config.yaml
model: "masked image model"
dataset: "rendered solids tumbling over patterned floors"
image_size: 64
method: "simmim"
loss: "l1"
norm_position: "pre"
fused_qkv: true
parallel_block: false
conv_stem: false
layers: 16
positions: "learned"
beta1: 0.8
beta2: 0.98
eps: 1e-08
batch_size: 192
Rows from block 11 of a small masked image model, named by matrix and row number. Rows with one number belong to one neuron. Each number is 500 + 25 x the weight over its row's rms, rounded and kept within 0 to 999. All counts start at 0. Numbers have three digits each. After the name is the row's rms in percent of the matrix's.
After each neuron's rows are labels from the 100 images, of 14976, where the neuron reaches its largest size: "top examples" is what is common among them. Only what is clearly more common there than usual is listed. The data: rendered solids tumbling over patterned floors.
# gate: MLP gate (model.blocks.11.mlp.gate.weight, 576x192), inputs 0-191
# fc1: MLP up (model.blocks.11.mlp.fc1.weight, 576x192), inputs 0-191
# fc2: MLP down (model.blocks.11.mlp.fc2.weight, 192x576, transposed), outputs 0-191

gate.476 122:479485490535479477518506486520528497499453416524501526525514485503516497530484476446502502494483488506514442514474456494533505520558524498516493493496520459484464515506486516524493486475476507432529477491512477495491523527501498514458525489513479528477501487538542459498499500494514583513496546464506500530520467490521475518509508533473531495489477477471521463489515516465498485470484488494500506497494547531488503476486480535533468550532479502500523513528547522507455534468479497523512505475553541486531536505506543499475520506457512523498507521513488498526490506526506496499
fc1.476 118:500521492468510529452515489443493505529506503489510478450489544498466497491483483530467495496516499475526519506533507475483504482475485485441453490502493559523530468480517519452499485493480469530488492517509461454451502474505491495557491489498507494501533499453480487517516505490481459496484453509501490491527510544500529500467533451546518499550506520529490511543485498529512511510519501526530497509530454495514552560494492489467549457474526495472448492467468491518499484543508520486482460496472497517504481517505499465533482510505506503484505452485509489517494525456492510493
fc2.476 106:492481491490517454520484508489502530496517477517498499509510557555513467516509481485521458499508504477468486518463460501549493512515505488536443496520540465489466511521474471531482525482485519426523505495493479524499502500484517466463512499505505558508497495513532474498483512487511556519503503490494479539485444475510495520500509540485518502496487469430488521484530510462516446486452462501505490510494526528490509474495467554504483544512496527472505515501536496514457509477476487530500503480543561489529499544486508498430516510451500499504506513505502527511471487515498501520
top examples: count: one

gate.473 236:483491501507486508505532490512508507494489486515530504496495517496506507502492491486504525513523502504481482523471485512520519515510485467494486480499516485491485497503491484506500480495499524469512407493516490500507504490510509502496689504500494522505510490486517487499505486500495508510531504498501469494498486516655510519496499494504510492498501515516501508506501504499517516498508514508504488498560517512492497506503500496509498502504490524486506493506502519521493487501505510510484500364515513487497512489500538511473512502504508504512509504493500495509502505494514488507
fc1.473 057:499481488464537477519521453498470497521467491485541472473486513508491538479490480451513490477481495535482501495486495479462471508484501513504479487524461486462493461513465508529511495510474523487501466505487484507513501491501541471489486481528391505498517493504464507510466513521500492468523518497503503520532459490511508542479485501494523486505498513536539558501486497477521527494502501535509501539512484544500529529469496503519513515475487521489471470565516518507469529503496532515474496505556540451525472439497503494454507520534518500540518495459468506482506465449502545497
fc2.473 058:529490491486471476514500444511499499510494502491503475490502495519534554498490469463500484494482501532480462459497485498466482498533519499475464514544494485475509519508502484497499521481455505495510493528519458521538477515521523490512478482526445525496494501506453514520482509517506493464513498510510546492506465488502499499502480496495541464463490512530506541503465530482541522493496508521490489535525477582505528503496489495498503504504505565514479446585505494531427510499523531509488497485545511507489475481522481494473521533557516482508516540453429525487527488499504507480
top examples: light from behind the camera

gate.78 094:509496481510499522507485495488484520461450516533502427498495485512476468524501488527490470517492465437505490533477545470480471474471489506499532491469506519494506518477541489478475491489538550479506491521481491509491512453521490558503504530471498511470508498506513457494484461481525557522535457541494487473473571487494452492469465492472455499514473540553488528492506522541499503503463519535528497483494536519485548512501495469479518521494489464509495479504507483478515469511497542496484481504481491482474489499484495477515502558523468504489520517526538488478455507531494492473
fc1.78 099:541488485505487449515537469458523498501543501476502515485553451494487509492456508484497498473519510524478526504504472525504543462544511541486483491481487496494518513489463483516510482506501460526488508517499476490549509503471500491559490475527538506513490552509511526524558497510473481506467494476499533526494515533488516511518539538476507510466501472502490427514533479518516478449498497515487510524490436488524530495489462518496510470510502540518495517486444504476507524507511450456492498508487474490533492500489470509461548456508531486490464486519524448530508496472521502525
fc2.78 097:445496526510508502508511490534486500498468502544493476516492589475461510531533490505491470499524501510514475521482540528526482522476509541487497493509495515526499498509543512492521515472454428472481493481475507518448527532535482513501502495497501521496507489474418507523546508422527501521492470515483449457540492505509477509493497553522512484516493501497494525512487528474490479532493560511505521521521460519493504488478468502468543519501493486459519494493521499483512456486501511536494494495511491514482476520495528505537470498533497517496546539512506529498521538486541503492
top examples: light from behind the scene

gate.339 092:497451527452492508519515472545516528459515482498494521509471582503511493487535477459488538531505502483481507589505466516541547530514513461493480496499488454473488512500482458492497450439471510486512495497484465521497473493492478537523507501477481489491488509497520477498537528484453504502505485502531483507524494533507528511506510500513506495491502498501476471509480494468509464549514486508487535493505488485561477485522501484549494477536579497484504523503538512510525484486449515538543509499506487484458518497510522515502507494454491541499524481465496483490526506511466504495
fc1.339 090:526498505490505478486523509492513501501486512517473456498501506467474537487445512521520480474576504519442453553467475494506520504489517513481525535495510537528488516474491517494510535553514479492499501536489519522472503522508517519459498470544546447493508543521494481489510524484479526541497534515503485523474520505496517522496507483468511498436516489523540516542496462501530507499499496506514468485519537475459515476505539525499470506521441430497472464512497525496476484463485499493488498492541494514509496509507481493462480457529498502488441504505469527479481469546474499492
fc2.339 095:455503543488514513519531508484498465480511523508493498486513513480487472520482525470465506486581492501473489541473487500524486487470501417513479516521508480507514490494473486522468513509498536507485481523448479530475492489490482490504500489500473506501502479491462448509479502488447487561513502499496486495505455475500514457494485513521536502477505487541547469478500506482493482503568469486509499500503496487509494487460550493467459549483531524485520526505476498513522460471495520500510483495515443539472486449467513494444489468525496514504464510529559541488475522497483511502
top examples: green object

gate.292 097:463499529500471465513486546478481505462513494506484512517532528461511481484487507529513461490506502498501510475497470509471475489525511507535520474498513457483524502480471481496490456520477538503477498540540432507521502511440487507485508489450524531509517476540527444498490478488467486496504532483541492527453506554510478482493496450567559500530497505464483524543510491534512537493467497521504479486505503481466482473528507523504460498507505519467532511521521492500499515459501522519493475484524542467487499461529465496463503517485556473508525453490493478497475484517484523502
fc1.292 099:523528477506516510498507462551538509542490484478520475492490477584494495534531502482525529519488488499488476488492506486495480531474490483480465540522505506495477522509538510507491535487517482489489500468455531489506501474511497508515506504530506457487490525501480560479480528511537491532515491490468518450556501514495526511512522558462472500473446498502510473455470557492472511523527518502483489515490484495529551506482531481507520504496517468534467489509482516509498525536508473504499529508469497544546510530530510487568518490520483530510484543503527526534491553479503459516
fc2.292 096:488479523476484502498454537522515525465496475517547522474531508463478478491530496503529486493516506506491452485476480504445510496479515481535498486484511437456462504518488521527504527530498495473529513490485543494533490506484508518503495493533487564507496483530527493508464495441500448479506533489498526537488455557495543509492489500561501514478497503467490532504487547543508518544486504516503513537507492511512501487534493504520444544496515456508513515482523510523474517491497538511505499492491561511510486504494487502501479514509528526513520534430526441502492495544492491478
top examples: red object; its colour: red

gate.24 088:517436487516468513514473518523480482512475512479494566449497549504479449473522460505446489495459486525567465445541510489501506493498486530528506479481487476519507494481502538516500496514475484527486501530535530472536494485449505505480490492504511502489504562498476493477488515501517503530497517471477526480441501450493508528488448494460534463525485515518477489487517457497479466527489479528509504505491545449530480498480522520475523517466533492473451480509524492474462512475529494501499503500506488470505486501502521492500473504511463526531521490513475452518522494534497498485
fc1.24 092:488482510493497455472524504509498513511527501544518482534507471487505541535477476527511503488500508496504523445480482542511460489492512509483536533476502535504516486522523488479544515537507519507496520455481500508523494527488495491417507488480495448509487510505490519509510490522522529516500505515522546504513543487488493467514513496488511490477487504497539463435482462511503487481471537527490475572486475498479520492516480494550527475481511457522486482463494496474494495466524516468520509504422496568501488545501477509510455504513453484528485546495518558505516488479504493468
fc2.24 094:509557489508573508513505473534503474486490521487491487513509525491560512543467538469471472487555499489469524495513508523516490502515529518515527518510501447469526514502485483488487524532479483518506517478532524487472501504518549480550497497533525523495482495504519476517512503506505505510481514472509486479543496542497497511503547468539481534504571474468511506521531536542497463496535486489501494453471509507478440467485463492529501524516502521527509494459488496496480510526517510464510506503567487479471541506498472488452542507458501502495505547479502532514465471490482521498
top examples: black object; its colour: black

gate.565 085:493546487500512478481487527474504488516472498492538518475511531500411441482497500486440488478513493527475536492493520495510528467498482512496469508528524508469505531526436516494548471572519548524494516535486520477527498492448471485488499492486488498491492529490527512506507504508508523474493484477484498506508527420493524449507555478549483533485515506512475509513511470554522514505500515512500522441501488488518474487487501488559499544538514477497509503521441497485489518474502503503502502504524491535531515499506528493538508484510506468508513467504523481481509487459494499485
fc1.565 092:499534484497527504539500484529514479535489568502515518484497497513524536507479525493541469465458489515477477496526507497515477518462516455482466501520518467513504512464510478527497495500509453511497496507508519520508533484513505458485505452508569504485507485474486576495521519539541494477485527502471545528557469518514494480492537496520475487455526490493532459498448509484465492540510509501509509546522477492511504472523494490498523494470487528533508499473462494498488522538507454495479504493540510547534477499498494481477467468461496483487463497475509577497494479475515516504
fc2.565 092:522471477485506530498479490528492497505521497475515521521510553502462540484534461499534477513508504492492527471493515478513490485485508487469476526430509506464498520486496526506465498492539451512525473512455485525462487518526505538468492502524495524502509438495501475509489509499467504501507488496512481438544478493506533490494481537551487487517520504490480457524500526523500466481518464495503523523489525519490471504503541522525545490502487526484475483483432498554582527491485534491501493505519507501408498493484515495476521463486517530505519522541497497498468488468488530513
top examples: light from behind the scene

gate.323 076:475535530486526497506491539499460493498550511536467486479470505514555483489479522501480513493513512471529531511499483476524507522457481476491524465503493462450495511507476441512486503472539433521501484524479503466528512459524513462486497480504518452519547524490488503506514489483476521506503494503537475503472552464496501499476502532501506491461510497519489506473514489467539507485530507451539493484516513433503466485503509462486496516464554498520489484475463481528502495494532510464508454503546494561486496481515466484541515485506483470556502476473483494500490471476464497512
fc1.323 084:505515519484478526508497445506490514498459497468535528480534498465515502545515507520514442459566509494495474462526496492514509467508541524503495506466537502487534488470455484492516454518509545485528495519491474489496531496476529463496519466502501531505493505491499518499500525490496479502478504523520508507517431521537474538502500490513496518543529482456539542505541516560510516513523489475478499534542494562465492522499494538508483519495450495505506493550513512490482530532519526543493528467474511481471528480484461512495500483480523510507526475531484455501526539537509515498
fc2.323 085:481524498512509483505484563478503530498528524545468476498482485542539460490479558483499533481503507492497513515486438536494491491476494503496521495505479513508457501521469451530488530476528483534514516485490495495534488512497531467473461476500496465502487529488500507492516506479473522535494482498486480482475547476492507460503524529476520503493482525523487547489472485488513520487474496505500499441499522437525465475493536465488526510476520555494496461470420499529521470475549474494510505499516469510526507526471523493540524482559463495508525515474476497510448502483490491481
top examples: light from behind the scene; count: four

gate.333 117:540475456516502492529522512544511495528441478536529466479497516528412517504483469451484512496518500505486444549503531514519491507512483469461536514508478481464510510487523516527450523478467482474550499488516531471533513507480483498560523497437474521491507492441503513500477505504520521500499483513482521491488508482519493516490493486497512512508517541512525487486471535482510471550469489516503484517511499513533488477521486494509510517500474523508528527449499507497464483504494528509513499475485517482506515459461503525498490519511519509443538552468475497492516482547457503459
fc1.333 120:569503478507475499513481503559503508514467499497508477494465484512434523525479537454481476475491495492470485527501518531520490506507508523466534520518476451467485507527550500527497498505459528486508476496504537466499483525494504513546526488450493486495503485478492520497492510510517528472500485501448514481500521468527510504490487493492504512488501522538531503487434521499484488576441517507500500530513515480525475484503509457526512523503488499512540465455485513507478461495514523475493503473504506486488542479483513506485467549543529491495524553447478517494495477530434493476
fc2.333 106:515515504497467499500459520519497474464505498456492524478466477532536599534452552491481548507515499550518493482495466522535507476513522441499494525527524470486462505510538529494459464479515517556518498515472501504525491433497493501526508495508515488497496508506487515488494511502500500487498490494487529536540515534493547488506477477482476473510510510543503471470460476515501520509481486518496523507491471489499448485513521519507530543492539492548514504519462499526500492507533501511500496513504483481484519479502482491456499523584503479510465497508456490480473495454469512506
top examples: count: one

gate.419 117:496473455500495516494508508535476506464510490502491499493500533470471563489503504503480482507465497505486503570495539485520513493491465498505444524477484511484518510481476493534451473500515505526531464481458519504497480516550487515532512498499465498496535498464510505499498504503468510500489499485510529495499483546518503488472522448491501493543512467483452547467532495538531517474553460555517502474534484466544510488498540478471473498480556535541454503478527498517544490512521434496512467483527462517472524506485497479500478496514500511512521476480516524479469515486450520493
fc1.419 110:462509504483485489515483499474512491488527510506568517424490481462508508521494508479460494531507521509516493505500453463508575486505503492555532461486490461491430477467498481513515527466495465493505530539524503468497509542479477474531469497518464516517493561539518530496480492516509490480488528514492481474477504502472481477509508526529541521492515467509473468477532521500546484510519532508483489475485506525441510467471480518502483533488509501502547503520516528533494487495489546517454512531484498482493528498500500521491515508535500509490497491498540437530506483455492502527
fc2.419 108:463457492502492506495446544501479539525512515516492491498492511548474495543489463536464548514524498493504515469537517439518522486524502492479478482465471528512473498507525504515482523493475495470507500520531512491533495466469480436465500506519517503499494558489519492507486504487497502517491493512491530542508528493507446508504520488497465511523477495509473463481491485453513436513452528512498506521502548488493411484499560529529508541503459480513496496464481486510482477444496513514494504497478513436484500548528530502506481487506515469506511502483493473500536507492516500488
top examples: black object

gate.198 095:536494495482510524506531479532518521539549460459483544490471468510508493535523526495519500484521500497538466498467451514504504483532506505475509532447500461450503519538506517545446495470477502489504509531472446507522502528509496501496505459487503508507486504528482530497470521502529507484472483539490478489503451468494514506501486495464502512517501498542562485493445458515499483511504514501480484528519497527524518530511458473537543527504470470471533568486482500504499491499487488476527497488519516492499469486468500517461499496520464512518531518493463430460458502482498521465
fc1.198 101:478527516497561473534504481489501493545540515502509508505478513494481468496548475474518530506511499502505482472485468495490506506486491508517512508471534453511503499485489472513499519511517454489510514511513467474524491512462491508469492496456508507506508484446450481491505503487467507485476521514495412465496461466483556475500502537516520518531464495471537450460466546469479468556459525463498513540499447517486511503509463483527522519477498526469507541517491489520464494509489514480509505512495583463490501524512516496505501548488480502509529500491513482508493452490526521498
fc2.198 099:496474484520486444504475490508487491477537486482462482512484467545450532505469511498495545515506504484494533483532490488526471539529496486474480514503507528484503512501511510509464499449474557533518500489516514479522511504536536542535507503519464489505492443541531519495512503475525495466509494477495571528496490534499474492500484487545459503530494479485503522517549489424515544484475500505492484517484481493464462480504480543553488534506468501501504458479559499574524520495492497521515502506482517487537536528486541504445501480477486509492509486502498514505483499486499506509
top examples: black object

gate.191 119:507523485517519530496498468550508511482498507490518476489492523523471549467497442495476518574475494504529545519494503487501468498502488507461456524492478495500519505518469465530447484447518486500460479479459468510475498494526469534515516546552473473503514533505438536534524479480535474492529477503502466487479503532516474538499495495508487494504520480541475469492498486472447513454474494527507493510506454504492519521507499519461522483524540519503524492507507479548514524543470491481502489487508470510495513472519497499463515501477441477489500486469489476483517504499440478520
fc1.191 130:474456526478478480516505504493505485551452501510531529517509512506538452505489509429498469463486504494484482503514516447525516501506467533495500508492514494479504494443528533467535494499505511534487492506475492457531488496495493480476501491486546493509518494501506500470481508508438504523498500443483487500569463493506520500486535506468493503521488535469569510547483530518493507505553477466502480517506487496488496488525518483491497462434483535512488464487472522447518473479575513533521486487494513477476480546500509508530467500492529528519505511503523499509483500508528456485
fc2.191 120:480507541529494453519510527468516504528460478491473486486505506513538490498476469446483489515454498464530505518495497488507521448490485539496473498471524525522499493500529498509483467475542506527488508487502513453498500492519515469477486473484506509499505517504462582491543502510534508497479486481490474491506503493503464547496510501426494475478515527504557529518485484491503492496558475499497450497502506519488511472469500531458501412501477504479496406497484513471486451479536491493499500504515505460492499535471471496501483501500508527515516462484473456512507521514492504499
top examples: light from the right

gate.235 090:476476486452459517525473496509502487480499493491466515503506528524498540503473541507539524515531508503472505521506506484563523509487507484491469508560550469499515480520552505508539556457471525510484483518462547525497500501529532451506492507514509542498525537506514487488501497465524524493492483513502493482514461529502486492469491497490479506530525476447454508531505481494492544514472478506505511557511508567497481470491520506504495562456511480469517480479474508491538503515526457526497493503490487474510512489441496499474467461519533492486476507474452533494478534487471515497
fc1.235 097:544472419480491537464487455549487464498466545517483515527537495487449500513483505484528459504496494458487542493497502480511494520475514538500504501540488510511511497505530530484526541516470483520512497508504513499499500503502486483498497513483484523482497515489503470499519503470439512463500480455488518511497472495503486513510496519444458494522477511492539452524469509525519520449467489517495508491510508489520534520486490506496526487509494479520474510541493502473449510524501523496474504489515495453514489514497540503512495515494541550471524502539489431505452514594527500519
fc2.235 098:469551547484501504523498529518500534497515485472480503507474522494505535518547513516480532518513491508541483487527473538461480515463491478514508497505523488484512497526507487473463467499530514530520484497483507491514488493541500517480514491466490474497512519527555483490493498510489492535508485492501489484489518554497497442494468521552501488456525507509466534482521512496487513499495463488502485508496500517508451451481550480517484558484557460469542490505478494487509500505522522530502499504476529526513475485460476497477484456516435480503480487535519564494513489481400493503
top examples: light from behind the camera; chain link

gate.413 082:500498536506552517541498494522485504512495537513511497484488542471494509510517499547437469495492521537505511518490476511559487538485514480489491476511538458482508489482468484489484469473470452508508483495515469492506541461518480472518505507472540496523524491497507509527536509486487445492505513530446438456485511553511507514489494490497535499503543528525530500539459532468514480526549520489523493487523485477455469469515501551491497469505485513501563514476483507518513474505510486518447475495477491491515501475506521489449493481514476525483554470477541510492495464479491509501
fc1.413 083:469471536540477495540511518489477481469507479432510519504509510460471482487523501534491483508513507502466479513490500495478515477525450488501483423459509423475516494470450552493503473486490464483490501514524504519505504501492505517522501509536540564512513439524479520494495490485482479521514468508549534533529409506511496491496500498515531483497490503467517489536478522480499487520536507480504532509504479510471493489478502490478441502519525467521490528495509470511528522481513473500522493497479509531522476481521479502495498502532529474513502470477446495510529538469506498531
fc2.413 081:490510498495516494530543481472512496496511495532475500488522446478531420511489496521478478499508491504452514481497498509534528515498471479534505472467509498501525497520464477536520489526538509489473513505512538471500538501527519534545476511487517509499499484503473531504508499496463474524515503536534502456476509510480516471494497527506541503447542530421493502519514499473501539467504553495500488475514466502533508548514490507470517479478528520508480523482530500491553515489510432448500501525513482581479516519542501493513491464497486469516518454528517497484501475498483525499
top examples: light from behind the camera; count: four; blotchy object

gate.398 095:501526482496489524484489546512513438475470526570522510505483486470518521475467507486488502484493510543488515525486478519508464496472480516511518484510571442469478487463488483518499463466504503505478481515514480510534495507561520552501527471440500502511500504483470508506534501483499506487524513527507502481513524482529540470497494525471499481503527514510544473509474511496483495489447530473506428466509457539471461491500471517478476521509516515528525523479539503519420509495515488526465502474477506521489494465525474504498500512501518464488483502522438478500515484496470505490
fc1.398 102:486504503535495463500489498556529445526471500468522498531477452534461524479511467511544493513454477472469499518486529477524483492499513521513490508464493495488523510511485557506506536471471503451546467508523478503478482548526503524493501500531429491463498469487498525528519495563534525454479511535498479503513474454512471484502485492505504500481517485470538476440487504458496523529521496499496514522501492508497502493504524488520526525509470470482474495506518501545516510512480550524505501500505504498555555467485519503516505461480455514500520521481484518494474524550477532500
fc2.398 102:530515501499460513502519529518502494490450468483517536511513437508471529487475526480546492482482496496496475502487486508517487494492528494496496512541535489499508501530549521521514484493506534503553484549497527533535511535569523528514506513512448474500494510525512492487497494498504559488519523496500513535477526491493493545502484491477522458502547475528538493485489511497522595528539495515497470524489534498492491532513525483487519517498523490490491516534524515509476501545539510496510501500475482512526556500468493498480515451539506528510530485503435476492466515555538501499
top examples: count: one

gate.440 092:505503463483515567487517480522495541503477516454502548523495542505495469480551519489525484458507495496464527476505547458550523531479494516515481527457481454476492512509485498512529524462478478466488496520525498537501467488519483451534515490519513510490497518473495442511488500518527511511507491493494442482482471553519527544492508480516549542480517487510465481505463494508533524469520463494495515462491520475498500498510477474499491528491513513489454506509473518537549490505501479529515513486492457448476522490510524512483504490486516534516528470471492472458472474495483517452
fc1.440 099:484489491500482536515530528514504510482513511512521495498535535552515491512532479524477498496469498446503549522529547485537517489481535486545485503492508540480487527468520495497500515452528508488464519557484475472512518465527479496509484500519495514492488507493492501493498500508500471529508489493485519493475504529489502505502473512519526480536510538481458525462488515543557471467498460512494495481471525474471529530474502550466551488484524510489459509524494498463507500457514513497479505515491517433497485506562513501521479510482478520505500528456499436508432537463443496503
fc2.440 102:521523528518445535515434536485503524512455495519531463521522490483500491510502457511489487491453499521490486494507550471524474532482486482510497489470563517514486485485519499520512486493510515488494482519556472483537498473493523461464524488523499495502514508531531543474478506532539513476496546503487515492481559497519461493489522505459492523520548482515503536491455528557502491502519489502511505496510526516481503456505540502473515508493476478509504482522471498469504536522524530560498484476451525436496490516498492502551457493500480536486510520460446502520510520520493494504
top examples: white object; its colour: white

gate.346 098:534480497537489494519484527514518521497498456547522457535494502473541527499503499480473491493522495502517448487495488507515512528538480533489526509476504503491522548483483474468528532493540500516489504532544501533533502498501507535545503485524547512505502512484482487483490476525536489506483576480498479494470466518508486482495505503484471470522484473483504540460493456519481496495492472502492495495500541448545461475494563525424504487492522513519500499495481502487523500521494476473508502491504416514553522508509470515508501468472512471485525522474484469505571512514517480517
fc1.346 104:478531520516501517516488519500494489448477523506491467487525529526489560503499527511459492491480491493474549488501507506514529513472528475548497508555526486529532502487507504479497495499522480516491501505480550518486491486553496461578493501518506517492507501515539521490520502464522522504519452482485531500503509520495534448482468503551462470518509557528510479493494487551500435537478508519514506510470482491512503480500468532501504491482549489525514525513501499465526461492551542539483481507470485495570499512492516482484486514510507520478471484487535521487478449506444505495
fc2.346 102:470503472505508488491508503490501460514519529502491481497498541513516477467503474502456518513500506494503500539493478522510531495529501479521511467486536500493519483500428446496469488448469506505507517500509514522427514483524501530502511497514502484502503472472506504498541503493460542531516455527501557514467493498514496465495482510532513500462500513458563505517538536446500466571492484469500530481490487503457473537481461510526525497490489481500482497502504491522491529434494536487507513498478545524510538459485478499517499538553487560498501490550483521496531496473495495500
top examples: white object; its colour: white

gate.275 092:508520512463515516485468503481464524490537527534490511479463516492511461559509458501480481514496497431438465488500542488515466473458500507511480503488524515512478482488466509527483496509492522517501490505455504511516494521509460508468512511470502549495487481489494479493472503480490515471528495536491524525483517502513415520509478513457503492486504471459446565446515505520523491435469516486489482478502550493534516513470470504451516503488437478500483456515496488447486474494505518522496512485522506493503481503472476508506507472517497521537522495523467524500499546508488502506
fc1.275 095:488533509503513496526505536511523532485519551506523481511494557504523476506538457511483489506485502459497490484515511489500511480505536480519540490529490464504506508516508469513439450487523463483525514461514498457505454508449524451532519496479488472497477440471528493505515497504475522529511461492484488522508574517498457472514528476551476481504526516458500535508532522507508490503492516476479545538479560492478509498502497500492496504525490479525492486490516495492519468544501545520507516495479527513445490496554502512515496529468490510482514551476536517523474493495449475485
fc2.275 097:508490512511481478484543502509509544504552504486500522492483483509518507488471490493536440513502504467495530529472463494528526478504499511481508498493501544458499515475501479499465502490515500521517498514470514519499515544545458584497511494514505504504499534490469493498504489506475488472525521507505534528495464515505492483508516512459506455530452511479523435489494439473519487505495535508503463481495546469530548507488448527528511510481540479490523494500461508496550511487516444455500493490488503532488516517491540502454497494487496476510487478464485424510449510544497523515
top examples: light from behind the scene

gate.375 086:430527505525483509475486499484514471504495547494489474502492560477499472476511489543487561546461504482518520518510513456479525527550482482503483477465506486488500515530462501527469522520498506479543510443485527528441489487526482523506517518537440509504481528486514513501482500471489490523483481525501548499464454529517461480499493494539523517478466474520473501489525520495472510475483522524501498482496521480543484519491548526516465518529535484481501510492520478505448476540456510518507506484503498527568509471522508511503533467489496505490497517552469516504512478482501505517
fc1.375 090:539505489500537455578551508505524542509502499503441484531504542493550513533498519511480480506494489517480500446483504486476489507512533527444499515504477540449507489487496477476500468451512494532533491524485504498474511492498494481539501504498541523490489466504506490502516518503507501514508468506475453473482489538509511518517496464490466472460519497459518510500516508463517488524538496511502516525487494550463565479485442537466529503483496532500483504519509527515504482506499457460484507497488477506483515499479490500464491549512491524463483498465538560517502437482485499496
fc2.375 090:535465464513444514538512496521481484518470458505488491520526523513507542537458492499514427511488494496485478474481500494509488495466460497491516493536484501493507498542518573514474478482480519534532506498488529472441506502543495484509501504510510528498514500449451500501458508462455510487541415499506483470511474471503492512504505469484478518502523501460501529465517477473514455497552536492497521496498494517480523535504459465510530493500512538524518523477485487459506515533513523515498500497500471517467507491523485502485495528506505500513495489490514563484472495433472500510
top examples: light from the right

gate.321 117:482473493497499516522494526508557506525526464481523502512469482517527485552518522518515467483524473521469501466477499533518494493505514465538493529480538485500463524510511501497475488475502569447468472536501471505511503490525518499501575480547525498470488512548509460505498513526494469500520511548529491441516521513553493490476469507486510521463517546514501502494471495494470496479506497487496511475524517508460483496521506511503478494501502481460506469535486512511524511441523527513485498446512501446492474488485537498538483499543461474518455492517464477488478492481463504452
fc1.321 103:532530492499516478472493443495479496445491520512518514479501501484491544489462468486467527508506518439531507533506476485518540497520478536467533471530485521512507489475515514481542498507503473530517537469496538475494489519455488507499456512458493505518537465474500546492521473466493547464500515489474512546492516462448510515489529511516459486538461481512485497520499498491529477489469496518532492517481496517526521478494474491493526533490459508515537507478515496511477468512496498480503458562484486512504537527485482488446520534467515543479547506514522529523525517524556499516
fc2.321 108:548493471501502551519532468515539492460543520480529486517481495532560519511487521454485457500506456515523568454460492523502549505538520524495538518477486493514468526497512522490503522544504479536460500478477529518511482493475488500512499477485489544457503479509503478497534489476513475465497475497504527458509564487497513557474501514522464499498464526527507523523484445464473539465499486502520521473488538461490497486512457501485482540523512493508513499509525499520462487457484549504507485506503474485493483505486491477505527511492511538484441490519501515501523508486515495482
top examples: white object; its colour: white; sphere

gate.536 087:521523500494505483559517516508508526514447491489517509524506471547530495487492506520470523492513510516462510506496510448481516530518479491450490502503581500467491466462506495470498509467485494508473498497515457479436495462489526494506513482534544496509516502518510514495494510507511542458521525490485545474501529515503526433493513468468494509519485506550539455503497480522512531487497498472517438490513506490489508471503529533564532493520452514525517521452512497456488476520510475559476497488485522523479454522512514490492505520521484470491502521483501461502495454522463496507
fc1.536 092:508510510499445518487524576511498463512455500507492527482504550497484489463504469477510486538466496504499470435505508491515475498477486518515524508427479508494490493509504497489504475477517508521522502523498486498509520543539501477490501528487454488501510522486476498548471494543448499553494522539501464452455473480495501517478498498472535504503504501495511539550494485429505518551488527505499513503519480519458483520450526541478492526499517501473493484500525487512462528465453501523492490496527471528499492484514462491525484513551510523524506489475478463505518508510554512493
fc2.536 091:530551530476529448502458543484504484479526501510524516475512532448536489487508499504477491527481495500476495479530466529539521513510498496535503502529509535480518503488501451501474484458534482512526509480499547474481529505508513497488503486552508451496498527499472552482473486503447467486525507499506531447453473528497461485500514503464534484507495530468507534510481509434500473522521509505498523486502500493466522535502497539449482542483518466496515479488536504537438531514509521557515508503522497494485499491503503502522482499516471511491495483464492472492468481456441484514
top examples: red object; its colour: red

gate.432 080:512546479526472544500536475503493475477470470445476503508516490515495542513500493576478480494511486531505512532476505519501495486472497474514431492488473509522506502521513479529492496515520454432527490481518477525445496516491480531525512490522521533483492482455450500498509503473559518438501484566507459514458479494504476548510466478524519503500515516491487494491524446500516481521489459505492488501462453521521505469509502517494485491537513486477505519493507505505474491509521473473511505500500470486490505494539510492434524502494523489477529481447478500484487495487481548475
fc1.432 093:464510506498488515509481501582532484477486499547560459464459501522475502472525481501497475507487499505468542492521510500508494531504490499451497474494488470480520511497502513482450524525529574514476551499477498483499509495497504545554501507528464564506500495500449469483510499463517436507514516488487481475492492556487487503498479481534508540553480491482476534499484513489495481528460509553502509500476446506474497492503490511493493540492510520530508496515523491565499454521496526501503511518491501490540492511514467505472487481520491491544503466501492520475478497462476481508
fc2.432 088:563478478512478501488523490519505470464550511501481476539516454457523498490515489595523484502523498492465529483509490551511468530492509489515481492495481502512502506515501492542506493498478532475496518477523509512511515530460490552498496496521467445497490461498498475510468489493472485443492512540510479452427530489488498506513511513515485483487513534510455499499530511525504516464431505508493565489459517527495535489497531518549484505517487468480501559505545506516498532534485492458498507514520474499491485486535491506495529502498492495492507506502507521506506512492561496511
top examples: light from the right